config = dict(
    parallel_block=False,
    patch_size=[4, 4],
    layers=16,
    width=192,
    optimizer='nadamw',
    warmup_steps=380,
)
Rows from block 2, named by matrix and row number. Rows with one number belong to one neuron. Each number is 128 + 32 x the weight over its row's rms, rounded and kept within 0 to 255. All counts start at 0. Numbers have three digits each. After the name is the row's rms in percent of the matrix's.
# gate: MLP gate (model.blocks.2.mlp.gate.weight, 384x192), inputs 96-191
# fc1: MLP up (model.blocks.2.mlp.fc1.weight, 384x192), inputs 96-191
# fc2: MLP down (model.blocks.2.mlp.fc2.weight, 192x384, transposed), outputs 96-191
gate.99 031:118151113100110114179144176131124100170142092125107183147142082165092054109156087159153066125080109068166059169105101143121135101129211064151105116183122101068114130191148095103121186107115121112141122110138041106154126131113121169088130137110146106114123141120148138142119139183121147114
gate.100 047:119150098101145127083144089116110157109181156184173053138131161100128132130146102117138199132144140131069204119106176099121073112094097207090135171116113167154127129040159149158069123156137153139136078098124133183165149129129149092138148124137092156148072120149049118136151125123146051124
gate.101 111:106169128201153108155132192108121162125141074143097192132160083142132091090027083158146099143112100146154058150168142120148130087098138132168157111099128086151173140141146111105113137122115080174137133143162090105114132087111114122118114134145171129099080113139093115133126132087121101173
gate.102 065:121100179166113156107083191105139063093151143093130165106089149171057127115141096120092161111141131140148089147068163132105149134136162178079117102161077156153214125127130135096096132140144107126126110147094058152105123130142061193139125127110151103156112080134086119137102229125095135168
gate.103 149:029114125152101138171121209111117121118144074140121176063123151190104101059155108136085089128091116162145132176138148134154135161142124145149137103099137047134255106099122134123126116136130078168155110145148110111090106095107106145127087160101105103104121075202129124140109133108135147213
gate.104 172:067081130177142127141095183140134169114088086147143161058120149186148151113044142134062118133097111111137127181154111187159103100109166158139150102084148126189207122142090141126169124090113088154134122180141135115059148112130084151146094105108113133116111063163095133146147135136131101169
gate.105 088:148131160162151140111081174150122175110100075151130180146097096128123098083021130109164157096114126121163117132126141215151141076122159198143149092123148104162166170103113102107191133098112101110125128139101084169082140114115133128074095143118171143086131119076148146108093195073117078143
gate.106 043:111100121167161164109105113162110185066115122149125104082161190136123149109086149128105127173100147147165107110143146065166149148061079092141167115085130144109125125119067168162122056205087112156161123150095114140076090113095148085162083101082064160102142134115160103143135116065107132146
gate.107 128:096087141030156161131130101159117150086142157189146109080072159146052114116172150121125145143129143094118130135070130095132094185090102156129160134158161104177138122069135150194115076156082129106141156113100082126121077126080168163099122144126097105130144114143159137133092171092136125124
gate.108 018:128107132138116159122159138114127146085150150140093088119131190130068110106103134099110121150123177134122139137145183245121140169110122072076132143134086122071169133148109151112098133121119148205158097139147147130112163120140105181161133108082112140123145116129133080162074224129090133147
gate.109 020:156162112140175123116118141125107143119117145073144139135098083095116133121130118090117210121130091131130181106108135160125086114104116234146151132164153146242066172096133100149143067093100106070135084147125108156138159149169072085142141121126163142141164147109113156130153171146157088094
gate.110 118:118127152143129151177110188151142151131086066141105195112117126183127129060092186142125078137075132103149103174153129134149111114114147119152137105102173069120189120163070122119148132142128086162162148159154088130043093138159144176127093143135121113108151076130152149120129131117110166171
gate.111 014:114129146114155135130143115173130148124166162095141070114143115096119138167117098120137107113087114113088100166120107152097123094072176068110130150170150103255066141179156122115148114095116112076145162087168145087135137167149085156151108099173031143162110123148126112148142172198126109084
gate.112 145:099095137145132162151108185142137168097097070137153166071118143163126139089104157123097121129076125093160097171162079128190131141127118160135144116095176130165198108126036129135151072132124091164153168192130139120040107108102084132134073131109107139102131078146136171127156108122115110182
gate.113 011:168158111133137072114127154104134153117108102130158165143130075129190155200203173153121128163092124113095112186159098081165113137160105066154104172073129158149126065148107127140081079115127117153113137165137179056112160140135090187163112153112137166105125116116115125104155072162132123187
gate.114 029:121126129167108127118122140136147130106140168171137124105118195150128149158064156129100137159147118146105136125104158172056141098142135046091109133092077054102182090154147187119076197157098132154120082138116160081107138140205147143165140140091095131128116110171117072168106138156153164123
gate.115 066:124126121119108114092095168152115143106150128178113157112140136144130108137066097096149190092138143102094160138108150173117089078122135232087181110089104171150201169088155157143146146123122098157124088151107121122118170088089126128133138138128147142122082107111055130123127138088148053176
gate.116 112:112128156114084141175110184152149126142080114130118179105138118160151170143148154132128107130066133092137119181165086111187073161146123128120140157108225190087211073146076115144156114135163103159142157186151128127047104141148113157161074091131128139118144079111127214110150107142092157164
gate.117 207:114114162208146143112067174133135140121091105098122156108063132178115140111025169120135146107109132121172128162123145192122125064099176161106112081146134134148156155151083130068176192147097096124140098173115082177075152134166097157117120115112126129099132122121113135129110227106112107119
gate.118 031:102172100124138117127165196106105133116152136144049184134126098123098000129125069158138127115136132144113139154135140127095115086071151107155150151166146165107127153074157117117128178077150125131129097142152097103146157129177089114098169066171174128148106172160093135172142156144156119110
gate.119 139:104120152136100153182092195142150142124070085119116194094120121176126105111066165132092100113082133111172096173147094140144112124137138137136142102141177107104201098157065119130170133125112078157147142189131089112048111126171092157169090110112137112111150085129155169137118127147100166160
gate.120 132:082140153124110155179101176157149135102092093117117165082116116185088103115145159157089078141056124070145102190146094161162115126097168089149131103130176121153178102176078106130163128124140106153173150177180118084058106154137065175143082108121105108155155093147154164155143130184091152154
gate.121 033:122118122107199135164111141121123182102135144151190140135090127172115172169190156134104130129092119110060121169121146239158113129105179171156108099107128122255119118120142126157134066070133111148120151087146172063139127139136097200172127173122113077130145115157167126130147061116176126139
gate.122 077:135102115178144120115099139146091160135085116132161147128141131123168188141051137127116144107121120114150117133216140124171105120074109194143147134059133161197142130155103136166176053090150079189101150154117168131103132108134108102188095133128145155098100110102092084112176097068116071152
gate.123 145:121141169129063165178089155153153100139077069166127164112155111146148129084132169124133094095065146109170133145153124112185125179166108092138137126097148077085154094137060105105182139123166137160164150163138086168057089137155133141116060149118122144100166093108159184109123142109069178160
gate.124 041:113177128120082130174128183145131113159139083167105188124176115144132055063126119146135043138095127115152118151158133106142139112145157056125125126109115047000196114153134107097127193126141130187158114128180099091113130107111129152128120135096138108113109122163127136133109103127109151176
gate.125 014:145163070152088113156118144087084107164143111126086145132197161102181093088078105174185131122147112114126156149168129182115099131155138124196177120095090063090130148093136133145166182102156131138106103132127095137136151112173121136092127152120104119161129127146136080099115169073147155137
gate.126 146:139118185131097148159114148127139087143054171106072170122121142170100095171146183136136142120119139108175132156087095099125112113131174121107108116198146202073113141169106123108142174110149089100155119168137057168096098166201094168119154064143109095147169132107136180133064161171109167097
gate.127 011:131162079149150156155140129108097117120053120108092133120125117172081090080099194162164103133113104085140164139151161158116076144064142108149173136165112133178188164121053115128179123086121150168171175128142090141170127105128119173114129135124068132109134147081187092153112166175085088145
gate.128 048:120153114182156146114130161104106106093148161138104137137118126160042174074160127106100126138131097149095104136095168137085161152074126153102110102088046133168181105129164137121087071156118130153141118155127144094115102119181069145190121135077134119133131117151117066160105131136123182147
gate.129 061:100094120128118154100141136149125132140142124153111107125161149133090140116149135127074084177153109179127111099095134102097221161158129071150125132114092121081134118113112131103093101145090153096100164164090171043115128142126149120106105130090102128113124191188170102164082106164175183121
gate.130 125:116108166074048165159133158136150066148107102102081142099147139151144061108188132135121138093118133139188188152095080091137123140216122131123133112193152092043147104102104118112145178106152113117145115155126081179101100123180135163092126101122136106101141099130131189117090168182122153146
gate.131 146:086077155134120142156104185198143176129103126126129181071126152186156144141060152129090121094099125075147107182124073162151072120130147125138158129126170129164180105146092142137169131103102064140125168148127128135074122124146114141147087069171114133102127027141138171136137121164136108142
gate.132 022:134152123132109123125161106104109163149104120124143099117156103110173120099141144151108051127129150190076090114160154145164151200129087099170141109089100131181134137114104121111152092114188145201157161149124110087116101136099082079184098109132126146164135139124129113122153088149125193135
gate.133 074:071089110118116129107109123141096129092157177137099108074130202147100158135076125116032161161142120143105142125093162133092117139051089071112156147123122120159153132120138175177087119185082108161134096145119152128117097129201125144174129083132070116161095103169059076183108187142143135104
gate.134 099:033102132121136135149121217114117121111148139107146182068108141218108118141188101135065129164127111155141143183100152111116114143123131209130147117148130154146229105101122144167089097122130081124141128173128115131093102097100091184157125112111131092136095091187080109166124145126153145182
gate.135 016:106173105087049156083124141139125085145155089125064083105160162107150054094150072127145151106115129092122155115118121092078130100150100075137128148166096136043166174111155095112098170131144147115122119114132105148181121144125156099087118142148096123144123156185113115121156182180124124138
gate.136 125:065095116141120133102106167118103132127151109119104159073109163143125049062083098112076171137137113137135186125110138147120115077126155197125144115162129133132147158065125148145110180149113103120134069153130092208124121093137119131104141113087123122143072133185068126155116204135164073146
gate.137 033:107111098156170123101119087106085183128147101106107092097137170094117088082072116131138123134118118101116095088109098242151148082078182152150141068149203177185098160123114163122140139203110111102138125108131105150140096139099091087131136138117067112128135160171148142096134126116141085116
gate.138 030:113174152130135099176148200091150114132124130127141207128167058126160075120179057141139123124119095152139111152153137017178122141179074143138152127110111140042156133100166098117085115086158109099102137134160125112131146077125110110095135125149199149133112120123093145108131064088129120170
gate.140 118:147082158143093133129119153122139100139074122075136150127156130132173157136162124114087134088149114128160117139150098093149131141153113176119122127132133120099137105162097129120124128098165106142090167169116122172090102108192072127186136073135162134141109098100093173135128102172089156153
gate.141 102:086105157134112179162120181153149146105080115153141163060109153189122126106120160118078131099096132093133143175136106113153099153153125148110118131131184118108200077130054137157121112130123093139175139227126111141050105116129107162148097101118106121117134071152130176157127127155114153170
gate.142 054:135129160125140134106118143149148121114087171118186136113096105198129215154090198121097156173094132142132061175118175148101075094080107179115121096101132106216179089181100109143103112143103088154134174153143154115088099134196120203170119144152137103116137076096107091169140102096118112146
gate.143 037:118171119145128118160114163125120103131096160128094182136115042164087116155170134135130133133106114146108208157072109212125130112098183082128113102173157139117137122136099050130183119136114134100156119196184164071091142161173073167185138124037166108126141131137101153138102169134169142124
gate.144 039:076075167094122164153132114129112215077158150132168123113074158149094152106057117104074117131132122094150088149105108205108141145067076185143127110157209144236118117147158146160134072136085088081142166097130136147135099150185141149094110139154115096114162141152175151153093116125137147107
fc1.99 032:107119106164106109127135102115131114145171093091038129126199169139139077119115077153112142137147108056166129137119122123103084094120145144129139104159117146050092151142177103146138193122118121110118076078130084165150090113158147119140144121127124100128101161125102157156159110177118116105
fc1.100 055:134154113191135107080200138063133146190140086082147099132181127083175115072162087134150114167140092158118115097141100142139180095228149178151092087138076122102085148129141128088114111088159120088097159122111166144149127121107098098068139187108134115114136176171142133108135119104192134138
fc1.101 135:141157099123082116104144035117114124158153130184126030140136152089146136129126133136179093151128131146098157097167134141131150125132122024142123134089112114084083137127130147119156146166140177166133127098145169102153143152125152103131119168111068141094147159156157107102142096082133132123
fc1.102 071:112097143050083171141081106143126107092111087131141104101071156145074089114136190107099109123102147057151143138106128215141114147170187120120146094164136023172128081112084140104170134099098143111155112116112079158113132159119096141137079118103086121126186108123176147143117212206107130145
fc1.103 149:109160080098065091150147135121094105169162127165039155128216106118166099144168076153141101133150121127123190107145146088113106121179128092138145140123102139000114140098168105142128190166153154142109083130181141146150123101112186122115179147089153109132086182137106142129121103105154151119
fc1.104 181:142143116062104148103088100134119121106121156146129098131062121113069043130162143110132175131131160158109237113085130129140116139126150143109164161201188097102136141064104116148134127139107166105159094156101076158102137167131124125143120071070126148144125153122119159145098207167147108104
fc1.105 082:108104151172197118136130205116114166108127151118167205130106093141152183127070101122087136113145103157143073144131156154127138112114110195145127126122138192182166137139119114134130111108157096120112150127119117146117113110178126135095113088169191131139103115084114121146126133104111105138
fc1.106 047:092151051158154080136157107096129134144156116102094103122166155116159100155143094165117088177120105172139143117180077093138097127063155087172144151101161245088088142144121141121139112127128113148115146150160106070141135118118105082161125103135084151118097160182093106129191039104157079107
fc1.107 138:143147111189061117129146127096145081190138061126095109148181140113193100076115120136145099115127105174167130107167116085123175126226156070160109138088096101005121133134125140045147182105191135129104122125123121131141149135183130081076108145131113161094150145151160109105146107132126166149
fc1.108 020:119078099187181139146107229115117124086161136145083198102094194148045132100112135115100126154118109139114165130107173179127157126176154112130132130093083106135190120093133119124087116123116111143134089138086124107131159106131105146148135151080156080085090089139118101133096195108135116175
fc1.109 023:098076068175160119098143122086153138112150183123127112092125194145149166173136143147067130194141093172109128158121136135083106128096123036138122137125138115166174116172137139166079111139117105144118108138145189070147131159186113152181132083117084070183099091164075095172127116166167181080
fc1.110 094:166181150048087109147158122126180103153118163166165119162161079108171147172199144110171119108117145108133116151175146016156127203193064105105129187096124190046134078153134114123112107105186147139120156136162153114137155132132135129100106143159145156130142101089144152112112076123089146154
fc1.111 015:118080119160234111098118123163149143106134150123177126127089081135128115152114125149120129123145135155105052159148152199139140108063132162137135098081090190219095181120087113110095121120103097123114142144136169103086178104112088105134163133087217109138083147144099111133112090114109182099
fc1.112 106:171125134200143125122126146125097106111131098126169149160127115103138179111082110108130106141162124159137066101148161133127202145137126110141090128068067076161165130131145135101132108140144137155094133130093144121123140104108126094138106160115167159095135122091156079101118118069096152151
fc1.113 011:081064140170185119123149111166097103117080128079141083118130179116106132132098143090105199107178130161130105131114080107135161136115138139120175141108105129255120148113094141138107090127146083153052162084096076171198148135090063113177165095137115088144194122110115122154174145109085133089
fc1.114 031:083111096161110108174136170137123123121144159151136123118123193166146171121094145112089111139138079166097116139117170111048132141145110064119123149094073101102164093116140154129075141142120120143138104141131171077135125128197150162166129129115094099146107112183127083178114077148204170150
fc1.115 069:139115117185125138100118081119135148154111068111157061125115171094120078071096151138128104133120123128157181091163098173144177091144201076146107098138132060131071145128093149090156130123100154108129124137110170132132165151085108090148124149043062135102149162171145125123125165132138103106
fc1.116 081:149111154106207141130113128147117096096107160120167146150098111118090140152173123113118160098151157165092191121106155158124094173093112137109131188166130073225138105097132117154085127073143148117138132146117078163136159129164127148142120061190162139171114059118097093161122194169130124110
fc1.117 252:138103103121100145101085084128142169118093088145157065091111174106143076084125180124135134119096164133123168106165123154175153117122145126123153138084144115110145153115050160114162143152120175176146108157126138115096152155104107084158096128064060188119127133151126140112151138135116100154
fc1.118 035:100075142136118152098105110135101114090122177117145112103115172113085208138160125118061137143171143144123153098082142121137165205077115115115122127121088146212140110104117138143115057166103131149100132156079164140109095147104122146198139130102097132103163118157132091143109178102130164083
fc1.119 101:054057111115155128141106152158096155100164088078118136068121218169105143112057116148037080135132107081140100138149094164111083124087130118138146124107173142213172096142106172163150124117135089181121131108129108137114081114146125141169089083165085114135102073182111118156168125176152144147
fc1.120 101:170121126106171127069102095121109130120139157173170101167020117099127142166088138096163202088174139178100172111086138136100122129133119192105142171175144136227095153062147129126135119082121150068103098112082103171167185153125144125095127077137147150083104152096108133095082217128165078070
fc1.121 035:086050122236194123110157139126116148120152146106157122101128179099137174085037092140075148179162109198103039098146162134096165107087076120116116143112119095171112131166108148124087130156105116106113114136091177110120118107100118088153143098097105131146106155176069065139120094134131138108
fc1.122 078:160127137163165115097136132095127098161131152114153131169084083102124185145078126101150177174178099205152123096122141092100207116146127125145098142102137149148111116125139114094125081082183143090077181133084122146129147167167146118109115149099207163099127169110149134107128155070167142118
fc1.123 118:150132150101124158114077093146131117110103139105139110135052108103098088120125157104155165094130159156152210092074138144125166143128113101143136124172160080122083175079089097113134173150112190070153112115087072184122138170113170117083125117102133145138157148110153146101104234134127131085
fc1.124 048:148171144133115136170118150144160140135090072136152151108158118115173166088132141128130078137082135129169093132192126113194158175172101102128121133085136068082167063166067128112119082122138116185159152166146170091079120113105102109151068143110135158095129077124126130123149053107067151181
fc1.125 017:108094119147098120155124134167129135154171111149137108130094138134068126079116134145108110124133105103185126135108096065132127122118160113122091116135216120115094072129117112191162119141133124041113189136109152136081110143117168146124109114108126090107122126157176174095066066092170156101
fc1.126 155:134140149130132131143148128112127110177137129046069122145112127146089037122147135156161119090120111101185086154100046100115138084095177136149117103209171185104089183145133111087168170097132096086151178107147049150143107153164113150094163080170109073139154168142173187115095142165140153086
fc1.127 014:183122157097086123148129136154187170151095108148190124166112089166166149142142179069151125102122148110171092086126111100076113125161165128085100118092095160084142062188136124134183110182129133101131157128144168142123119153132159166102117192129175168115184176107159159103121044134129130121
fc1.128 054:154144166077095133123088111174160167145063105135154150138148097104191139153066171125155128114101174108152132113144097134189109109158101073129160145134192125108089122145069105134198129170104119128123117132111124176089124140073193111103094118163139163091159122051187179084146119124091078113
fc1.129 053:151095140132149119154120130146164200158119074114200132152090112113200187140175130123146087114104147093108141127200128110188158146158098155135113145094156104156121113165079132124127113116143157150113164119116155138115121145101147114151097134131164181131121116086150163098171106133089123154
fc1.130 113:126135132084097121133150138121119069114156146098042142121158093141099050147142094154149136118129118144112126137076166161111084106126159141129153106210095130100134145100165098110137212108158121103129129106148041193156129096175139158127160121149149076137124122113141140139097217163132141137
fc1.131 092:137131176224172160160139154105130114113123087082181166139076129146087171084106148122123099154125114149180034143127098117112168126086098140139084085120150084143115089170118136089098125154071070108162142107123086114114097121122143147079118178178133103127166117108166126137097137109117156102
fc1.132 023:122126171179108116181141168213173121134109178163107131101156109183155161145160067117110096099098154101118114159112137109120109116139148114099126130102112142067164128167167120109135145135143137100141109102134154091136166088101172162076126151114136128125180114093180124149164102160120156152
fc1.133 091:114095161114067164147102103170141078116141148129129088083158201156102151123155157133123111121103159097138080139118155106121137171114104049099111119130106086077161095189103163123090154164144140186153133117138125130110085130128137175137118135144065114125128085139127105138117161146064191151
fc1.134 126:130157097152130089115170179086100108154150141117088192146199081114171116155170059141158135142169107199126161120134146082116138109149107155166145158117091167075114175101180096139118127119146113117093115141145161145150142072099149110116192144124197108134080184119079110123121099079155117116
fc1.135 018:108040145124162170148143136137103176069127118131136133050146193126085112097120141125124162136157145127131089102120108123119103206112090124133128161133118122189173073069145199171059063163098111140132133122111126102088132110054115119119109122144056124101129081161160115112129113091145149145
fc1.136 131:175122142148090161066093085141147146103087124166174060130102158100128127101100173086140176089135161142096171097135164158155160116150157182092126126084080134131122156095091149103153117142110156158135082149079158156110178140093100092160134157076082179108144138122107110110128172103108085143
fc1.137 041:148115144139164115117130136128146153104133134167176144128062111136110112120047131121118183148185124133112182131089136226089136067180150174122128123125090081162152123088130122116125163093099137093108103140070123104133204112139138159105129116080192138122114128102120123146099231100153097133
fc1.138 032:137137149108086125119131049173125145133137149098139076122145130108166190126120168103119070122156171106116110082185107133100132144113107079127091152114166147101075092171103134131148122168140167152127156087137202110162093146158191128141146117176088114134169135128171149105173110124096158110
fc1.140 120:160148153153079110125149149144113082148137129144100153161207110104177191136133080102134119122160130153127083092149165107109161139151116113092111154072052105053146100160166135096113172166196144169078113147130169138130142091153139104151145106140173154118091126089095106119125088117084157157
fc1.141 062:157195166073105128126158137131161143133126135184133137160136116126154154117120138110162135214116147064113072128123155108111095115194105186066103137104061217071176070133158105125092123120135138139150121134150148126148157083107169135086113191120136137115159061125134164132118081117115102205
fc1.142 059:167133129072086139152120136113151098131084109074111161150190132119187114165180142116095110121146146067118181124159058147135122152209107102095110135153114101060117054163128129139133111086146135134101111159138180117127131145120054111174121113078141141165154106109124191132127069219098176135
fc1.143 041:098113119121123119130137118118101111143176174090139094103148150134118151110221097143101160160133106127124183131108107118109134165143106174114128160193145168148134107124140127189083095161146140112147124135148181177131071116163119135155138129103107082192120119190072129143134139142144145121
fc1.144 045:139146153186177131115144174089149154139115121125157186125123099154130154128127150139115140167112091223106032140145095154141162094176171116130126118150117096139138128126101100058103118116128121114128141154125110106097152139119060117132098106072168157145130152133143147114123137151089141122
fc2.99 037:119059078114103102133134104143139130144072118107118108092170222152173111135091127137091051114114081113164111144173105143142113127123142132176146129125137166107095108168136255128184159118125106139083152162121129082093128092140094112146115099125064134134109109190128163119133105140170142116
fc2.100 047:056151180184126182139121157142103143071219133114149123107135043152083195108150092102136148092098145145110102172123132118146191173077112120116098129091102160125164117130086039117128101146153134170174111122126165131154101185134105147153087100089128154093157166115102110153133153105096169126
fc2.101 133:140133186129127216121097146139131106080117098136162160114091137138043141112166109119154190084096179094112159140084135184166117096105203213098102076148131120184143130080115126120149118117114140122165135152097087154133146129052092161115134172106121113100157131113117142126130165111099081161
fc2.102 065:141125164142165182131102151093114134088157119102178136114095166140061099062170114145131156117094128080131088148099116190134140125105198154100096067169153104190179125122109148132107085154096119115170140126174087145102096145130032146106100148048127090167131106128086137163119181152088137142
fc2.103 134:184090092088091146138126050134125134159093137158097077163146132098137129098156202118140111110161131106124184083122138114089158150118117124146117107124113131094076139111165131158152149203098172099094142154073138119121142172148180114124162150076112133120201175130181121063078113112161179099
fc2.104 163:151092100122098187122090127088117093104114096139145110127098163156065096077190134138146147070079141106141217142108149171135115136118212191126107066160138088151123156084105179078157155115123141118156115168094053132109176150100048136120109143062113111137122141138089142124114198155150095144
fc2.105 092:126162104120143041158173128115149147160140180095120120153122066145187167181142120111111096189149125123129089144186110078110100149137069093124112160127140175101108071203140113174094106124147103163092134125148183070131104097168115142169139093196180129139105096115097130138166057123137157130
fc2.106 045:130160133141132117126133124161137068110131102134020118132146079146120176180114116123174182105149143121170138129124108121126082104125209127145134127113111109112093058097207066108133145120162140131142136204101132088178162115101113138164169111119123127068115142136100182119115127089165122123
fc2.107 117:074100137161172224107163126127144131072135144102103096077164157158076195130179124133132141082117140110101098115082149085106134184104119193132113074108098161160099153083134137162097078158152117079153201185101150120139091132134095140121148136134073105119200166168173092137144104112172158136
fc2.108 017:114130142145166109135140138118091126145053151139198154113105173147098151102172086177120148117102125121107099152130169139149137108073155183180098121134125131170134135132072146121126141106127142121152146177163102082193118128098098149094170145139074080179111159184075110149156085165094107118
fc2.109 015:173113127107128168063100096122120097080187149140087077160108146111057116119121187113178151135139134142119086097102171137061129131115149163111115113125108117143150177114150190103134136156143138134130150097081086149130138176160109133105124150093171133102203140114162098084098167083136174140
fc2.110 116:105207113130126149135118127113097154116174097174101130155133051081125142122080122112148158154149128125145112087084131164091165105167141111113140118117098118111142112067156014136134105131140140102158100076134110141140133151097156099126089167034148159099170152106182117133093146094122124145
fc2.111 014:111122146162158148128134143122109121113038141116149156101107217131078124132133139164135113100123114130130077118121127134134129117087123131139099106183150147177143136196048178147137130152114109112191175176113098105101100167119106151120126126122102107138177127148139138126104122115123148094
fc2.112 106:127198158111143127161140121192123147101152135176086131151156060122152117166101136096175144106147153127119106112145153061121131165124029092149194151106082102121158110101184026186121112121114103157150157123132164088146144121154164100160142082200133154071112079096134083108105074072111169139
fc2.113 009:176057109140088131125145103143151129120081125119128084138104212127119102115140120128080107120160093126140112103127097105117115099128127162139130095143179124141118127171148255142150138161102113093117179175076121105078109119178109147131126123167113120122118126152123181092115137139207156136
fc2.114 020:173124104146177091166139150112132137170028126092168194155090134136126095126161099189131093103120106101141162153160110080170126108100144161200124132153155147152089158132099137162141136068148131098086163176166121052159118113076119139113151090178150087178107138125140124125166085155154060116
fc2.115 064:144137133129162172156142131081163134121180126128135117112126142128096109087210103180161148120121141098136131159111088150155128136111175171150086098163158109134152128114160117136112100143124147120167166137170099096132092136068073170113141179050092078125111153160088176118116137104094158146
fc2.116 083:119023139115139141149094151181142144077134142106136163124116215156128148193085127117086127095134156062117147144119127175124113155137182099098098117111131134173101144164147216112146120094090129129121112117095162096093151134101100120160129099086106125147092102112109154134118102168130126094
fc2.117 242:158159154068053189096070103139117089108145095156148092120136100127103111061187136096158174066072206076123205131108151143177108163133130182086148155117131089158149120065123119131122112159128166157168101144140088204103120123092124128118080171111114148131135097103113155122157192136096092175
fc2.118 034:165148155105105176102111115108130122115145098175132133147119082057120133076161112096162218110140152133123174093084133144139149164192130143115131114123135087115147138032152074094121113133119157091116128073083087230123145153107163103075086192085158140108151142105208147097082162080111081153
fc2.119 128:174034123065118101143134119142130116139111149099134161126107184162105112170191117180077115141131125125131125158122089101132075126102132166145126131156164137141096133167161225141169130093139108142079193118112099130127086112138122168140152128166170079162101113121099176157147091187135153116
fc2.120 090:099134139118130160117105170136143141097163120177140134112113215163121067087094118115146158132096107157116138183096163155107136098144174158092141137140109108167187153087141180091125076112104096104180106143130104119116186133117065132103082128080073122114122119160118121158087177155139100149
fc2.121 036:166108169094178146157125134141118165076035123132128185120110241092075102149100137111133109099088127111116092111113134174177151121083151143157143108148126116200126127140078235137144123096140141113135170165128076072115142157116086123114118110173101145173168146096165128150132156137071128129
fc2.122 082:139146046141147079085124124093105118150153152135179085162055026152143164147166143093109164112180102143096149121121147095079161117167128185122095136117126134149120141142094073142114107122140133118070090170062203052154165132142113143149173145104160129145120154141127099135128141128191102132
fc2.123 111:095038132149156162124127129109106138100123139057168113096086228146088142143158100134075110087127105133138142123111117169121164148095155135157094094146138178145088156151082230120150136108144128112120152129075101124156145174118105134112155103160058107177148169160155116148152160170141128078
fc2.124 051:141217160142114120110110127124101128116165123156100123151122002104128128114094102098165213149148175145123113104130156175104122140149146130079142129114113081102180105117185017133105140126143138149131051070135097217125142098131141110123098131079190166107116092076113108121110173103078100168
fc2.125 011:141080084127109139141126058143085121119184135131078092132141109135061125123165134119144121119155115106113148089128109088122132172136140137146123103100138122150105125109202177168115100172122144149060165128090132125077093126169133141142140141123147112117113122172166150095119113103195199130
fc2.126 167:112096063107177116089128105078109174127126132116166109086072207159128106067127128146109122180100110131120131140131104192123119071086165182164115083132171139183094144102127202143112099165096117126187136130131111133144092110146085163107113183083083092143119167184110114159189124119161122123
fc2.127 007:082182143114138130160123118127168125144180103128069180139161072134136123111130121085177112139080127099106108131129097162168116150171101064139126142110149172090098138102144035082099117126131147112176135077188136150163144153091209115075111198143095168142146168123164087110153141110083138152
fc2.128 047:149158133134115153155122163111166140104199145133100113147125089136161128152119145078185182154154119121143080148136100136102124118178121125079146149136132153096221048118142131151099102157129108120122109158082143082087147147208061140142090117094155137057095066113087165095090142069113151175
fc2.129 073:140057137105097145160088138160124162065146102117158140150099189106138130187062173081082138164164125099159098124103100149099133121162080159075123152103152154125142107149079210141166097114133139092102113109055141066085155154128134129147092103100133165075158123106146178137068135127128139130
fc2.130 126:130114100142185118130136111125119181088138097111057133123122144147097079090074135175137129117118111102143098129139134239091094021051198183128104040135137133210120145144163150155154123135068122129147133150149108063144170112094085141160146144091089104138170145134140130129129129114134136114
fc2.131 109:070144096138108074131155150125148129143146126134122133119163146103193099144125091092157071126138088168136070106152117154157178172193132062151123184108113154038132100192078134049152123081180143112147127097117145092124149133210133092125085109130122181107087115144139170093162115124135165136
fc2.132 018:107138180136124180129119138165135151123189110122110117097133061112094120110164102086163191108169164123101134141111124126125098162135146151071171126177109107140148101125138017174137092166076137111143121080083130167147115127124150137153123054154215115098151082061092138077089122129080145125
fc2.133 076:117134101148162100172168150103140152171138117081196147137119026170184129136146086167117091116102093112122140172147093166154101095133165187164091106144153138160082116156132060159138118066136112115095153138154161094157126093143083163139133124143151094160094125152118141142176072160143110131
fc2.134 133:117120102102102085132127090155145134164108119156098102151149139085182128144084185105124087133161114167149151078150130103118148160156079016163153179086107101065086116145140141095153151135145174110084134126102171116140151171160205075124105101117103185110131137140180131091095112125152155085
fc2.135 012:117195099151175139104135110104168127165146125095172084144136031135124124071173127131167143131123113114141202134129108060127155165131113115145097129138163121149091128052128002164090103155119126106146154163139174200149108121121143135129139161107128090145188107185164112128151132087188135122
fc2.136 129:123150185146101180137153139079166117131161103136176107117118111146129131090181091147144193122101147092142143184101118070166122111157113201108136116150136166114138144073109086146096134102163116107162146091144109167169109104053128178079134179162114067134113144133092136150132137137096068184
fc2.137 031:115109158133099166141118149127150124099133115171170141099107242077145132101134113088121148152128125141122142127127119089166150186159056072112141148116146118104180099081117208122095103145122130136177130089121122144097118161152150118113077167100034145126085106149127129124112126099079155151
fc2.138 044:120126160128154182102120137112129126103114121137169146128086185110066125092182113143149190102127150103102122115094142157140154113115171198116094105132148112171139153073076155114113128116133167096162136123107109139157138157072107146081136182137128101153145145145132144123121154109124086146
fc2.140 140:121154156128159123145167138198169128135101124163136155123156022110178184143119134079183110083135137117142157111144096073172126148166093116161098119088143115085121064112130052143144116147114134126106187173114196088130136102094170129129135129143134152051159124135171165078109067050164130131
fc2.141 046:136155137178102102153163115135172164162175143144168117161123024122177146134106120143141142139150123150098087123131165122105125156178087119095080117127099131071119126135168019136101159133092124091054086083143160106141150096103170119133134139103212126135134112128177094097088058135147118139
fc2.142 058:125139147177088209145121114143119088108139130123184103110219082138103186109144121097135110093116141065133185114107119140162178167108177131074077145095108138124161075059118047138106056214112131128132108148159135167079093127092081095165103151037112112081172130124128142132107120107137174150
fc2.143 033:155061111089085118110099110172110109126072071140116155126115185067166092110068149094112109123162146144151166058123105158147119121179111101141166120110141086127118133129149232092169128125112117133110135076093094200117132110127213098092105142152146155076143108120196152088095139120168123151
fc2.144 044:136074125104165147135115125112100106089100123129121154092119255141066073126133125124075085177125132172120079109122141110148137111133146090179161104151130096153132152128090229123124116124150128148156168126113065090128093134109115126133128130131119133156134142136142124161142187138111188145